Rows from block 5, named by matrix and row number. Each number is 200 + 30 x the weight over its row's rms, rounded and kept within 0 to 999. All counts start at 0. After the name is the row's rms in percent of the matrix's.
# conv: 3x3 conv (model.blocks.5.conv.weight, 128x128x3x3), inputs 119-125, a 3x3 kernel for each
conv.13,108,162,206,193,123,219,146,155,178,162,216,222,176,198,161,222,151,227,201,187,184,184,163,236,184,194,242,142,221,223,211,218,182,174,248,210,175,186,232,201,211,211,196,216,209,181,184,198,186,194,239,210,227,222,173,156,174,187,132,227,129,206,219,172
conv.14,095,211,217,229,196,176,176,215,196,193,240,172,181,220,144,180,217,261,201,163,186,241,188,191,213,187,197,187,160,202,220,186,218,241,214,219,185,223,243,191,202,210,221,175,211,223,196,211,184,205,202,218,223,211,196,181,201,222,168,203,214,211,217,186
conv.15,118,198,134,194,226,217,182,228,174,212,178,194,188,244,213,202,184,230,198,183,207,221,187,178,204,180,172,174,200,205,186,180,194,192,157,201,146,226,204,224,212,113,219,193,131,185,214,212,187,211,157,238,214,71,204,200,195,208,204,213,167,175,208,162
conv.16,110,192,198,188,176,186,206,178,171,174,199,195,218,195,182,228,206,203,204,166,209,210,194,203,183,216,178,162,209,171,166,178,155,145,181,197,186,202,184,138,201,167,128,169,165,182,225,178,200,150,194,130,192,179,155,215,216,222,237,254,239,222,206,218
conv.17,092,216,205,156,193,205,230,215,207,198,203,187,204,220,198,187,245,209,191,230,173,221,157,170,181,180,158,158,181,183,192,199,182,126,191,200,170,208,167,184,169,118,148,217,197,171,218,176,209,220,166,159,210,182,136,219,160,212,163,110,93,206,163,163
conv.18,123,199,227,137,168,237,187,169,227,212,196,159,205,190,177,203,190,174,285,182,207,230,192,230,192,208,224,134,177,224,208,224,216,199,190,165,182,199,230,217,204,255,167,183,227,188,226,235,198,176,236,177,160,224,132,208,206,215,193,206,226,207,214,205
conv.19,092,186,173,228,194,195,217,173,191,197,190,231,210,220,209,200,228,186,194,286,221,164,226,172,130,173,135,141,227,225,149,161,202,138,181,194,139,215,198,174,221,162,126,196,172,188,211,214,175,205,210,149,197,192,127,260,219,167,233,186,126,162,170,108
conv.20,094,134,183,194,166,142,198,177,182,201,177,213,202,185,232,154,199,160,189,156,212,211,157,181,193,165,187,200,242,206,201,218,178,184,190,212,236,220,220,206,225,216,249,169,214,232,219,196,223,192,191,200,157,194,239,129,127,215,157,103,158,124,172,221
conv.21,100,183,203,140,188,220,148,155,220,222,207,238,183,233,193,168,170,238,227,180,246,256,216,193,156,207,186,158,213,202,205,195,210,167,279,197,153,212,198,215,210,218,191,229,179,226,253,207,211,250,226,188,229,200,187,232,211,210,232,119,132,176,235,179
conv.22,102,182,176,222,137,239,168,203,207,216,214,195,174,162,205,186,125,274,167,200,215,218,212,200,190,233,203,191,245,219,148,234,165,223,172,226,226,208,211,172,251,189,228,212,172,252,163,201,225,242,220,208,219,184,215,235,215,235,144,210,167,120,213,194
conv.23,103,191,238,224,153,238,224,222,176,183,205,197,166,235,163,235,196,230,199,159,188,186,193,231,253,146,235,208,135,179,180,182,184,163,209,198,182,189,163,179,198,125,177,199,170,195,217,170,207,206,132,161,220,176,190,188,213,137,151,244,221,175,215,192
conv.24,102,159,162,163,245,238,141,229,225,195,222,201,234,231,225,228,250,169,269,181,209,241,186,180,174,203,208,173,212,263,234,224,239,234,163,187,225,181,205,200,171,200,229,162,207,205,214,210,200,226,229,213,196,201,166,178,241,194,166,179,153,202,190,174
conv.25,085,182,198,169,216,177,164,199,187,189,164,229,224,221,152,192,224,211,197,192,191,192,200,184,174,188,183,188,189,169,185,199,201,143,152,206,168,213,178,241,215,155,170,229,233,235,206,219,234,199,203,197,171,203,182,187,147,156,182,134,99,221,145,126
conv.26,103,205,162,174,241,174,221,273,125,200,183,204,193,207,240,141,178,159,201,206,217,221,215,225,194,243,194,266,173,212,212,210,202,219,196,229,225,199,173,204,206,223,226,209,197,211,212,227,196,192,196,187,222,252,185,194,187,201,221,51,146,175,203,264
conv.27,085,179,192,194,185,179,148,198,208,158,190,199,219,236,178,177,221,196,198,220,206,199,203,184,192,159,186,189,197,193,170,160,190,165,203,200,174,203,201,211,203,156,193,207,252,225,194,211,217,204,219,207,176,184,197,214,155,144,192,117,115,163,143,102
conv.28,109,214,218,253,218,221,208,192,172,145,227,222,213,212,223,241,202,188,223,222,201,236,225,225,238,228,229,223,172,178,186,178,170,146,179,185,167,192,184,169,179,79,134,204,178,181,201,186,173,196,183,159,202,187,162,188,193,178,166,255,252,200,206,188
conv.29,102,248,254,216,216,257,163,155,224,165,175,197,191,180,129,195,184,221,201,143,188,165,258,272,157,265,272,183,169,215,218,165,161,215,215,172,193,200,194,203,224,218,224,161,187,228,168,233,239,160,220,172,162,200,205,180,186,126,213,229,155,220,218,211
conv.30,105,165,212,236,182,150,265,224,162,230,126,230,138,202,243,181,179,229,169,157,183,159,161,220,208,161,186,215,193,180,221,242,209,220,192,240,202,181,194,228,228,183,225,183,218,225,221,223,204,235,169,222,181,232,188,144,195,218,196,172,226,195,228,223
conv.31,101,124,196,188,172,230,200,171,251,207,223,212,159,197,135,180,195,215,206,192,203,202,175,229,196,238,278,216,190,195,210,174,204,221,194,190,202,202,216,215,169,204,203,138,133,192,185,220,214,154,196,183,164,186,195,174,173,210,122,201,165,224,238,198
conv.32,106,206,178,179,203,245,214,218,200,132,178,195,191,239,207,234,189,200,235,194,194,217,193,200,180,205,221,210,217,205,199,200,167,236,169,203,153,186,209,193,202,197,219,175,110,116,217,227,184,151,187,227,211,156,181,223,214,238,235,218,149,173,264,203
conv.33,106,218,221,129,196,228,253,188,242,225,182,178,208,232,211,98,203,180,193,229,176,201,230,195,181,195,218,185,178,219,188,206,221,185,236,208,248,200,177,164,197,189,181,183,186,197,209,220,223,197,232,195,192,185,181,230,226,178,208,218,210,193,199,254
conv.34,101,239,193,186,193,230,193,219,219,187,209,135,171,185,200,210,215,187,251,207,182,216,202,174,213,202,185,193,228,207,186,229,180,172,210,203,237,202,178,141,190,193,233,184,201,175,150,203,190,193,189,176,192,181,210,202,95,233,237,141,82,204,233,189
conv.35,103,263,198,244,225,140,209,200,163,205,189,185,192,160,258,222,188,162,165,187,151,212,238,224,230,256,161,213,189,239,172,237,217,193,210,206,199,189,222,180,212,188,204,240,220,206,185,192,190,219,233,217,195,204,188,143,62,227,255,188,192,191,115,204
conv.36,098,247,155,222,256,146,220,236,192,179,150,183,172,171,193,147,175,149,205,213,230,177,238,181,232,227,199,245,203,211,216,229,195,189,195,214,237,231,201,197,195,210,204,194,205,202,228,183,202,268,185,193,186,215,233,218,192,174,207,113,255,190,212,233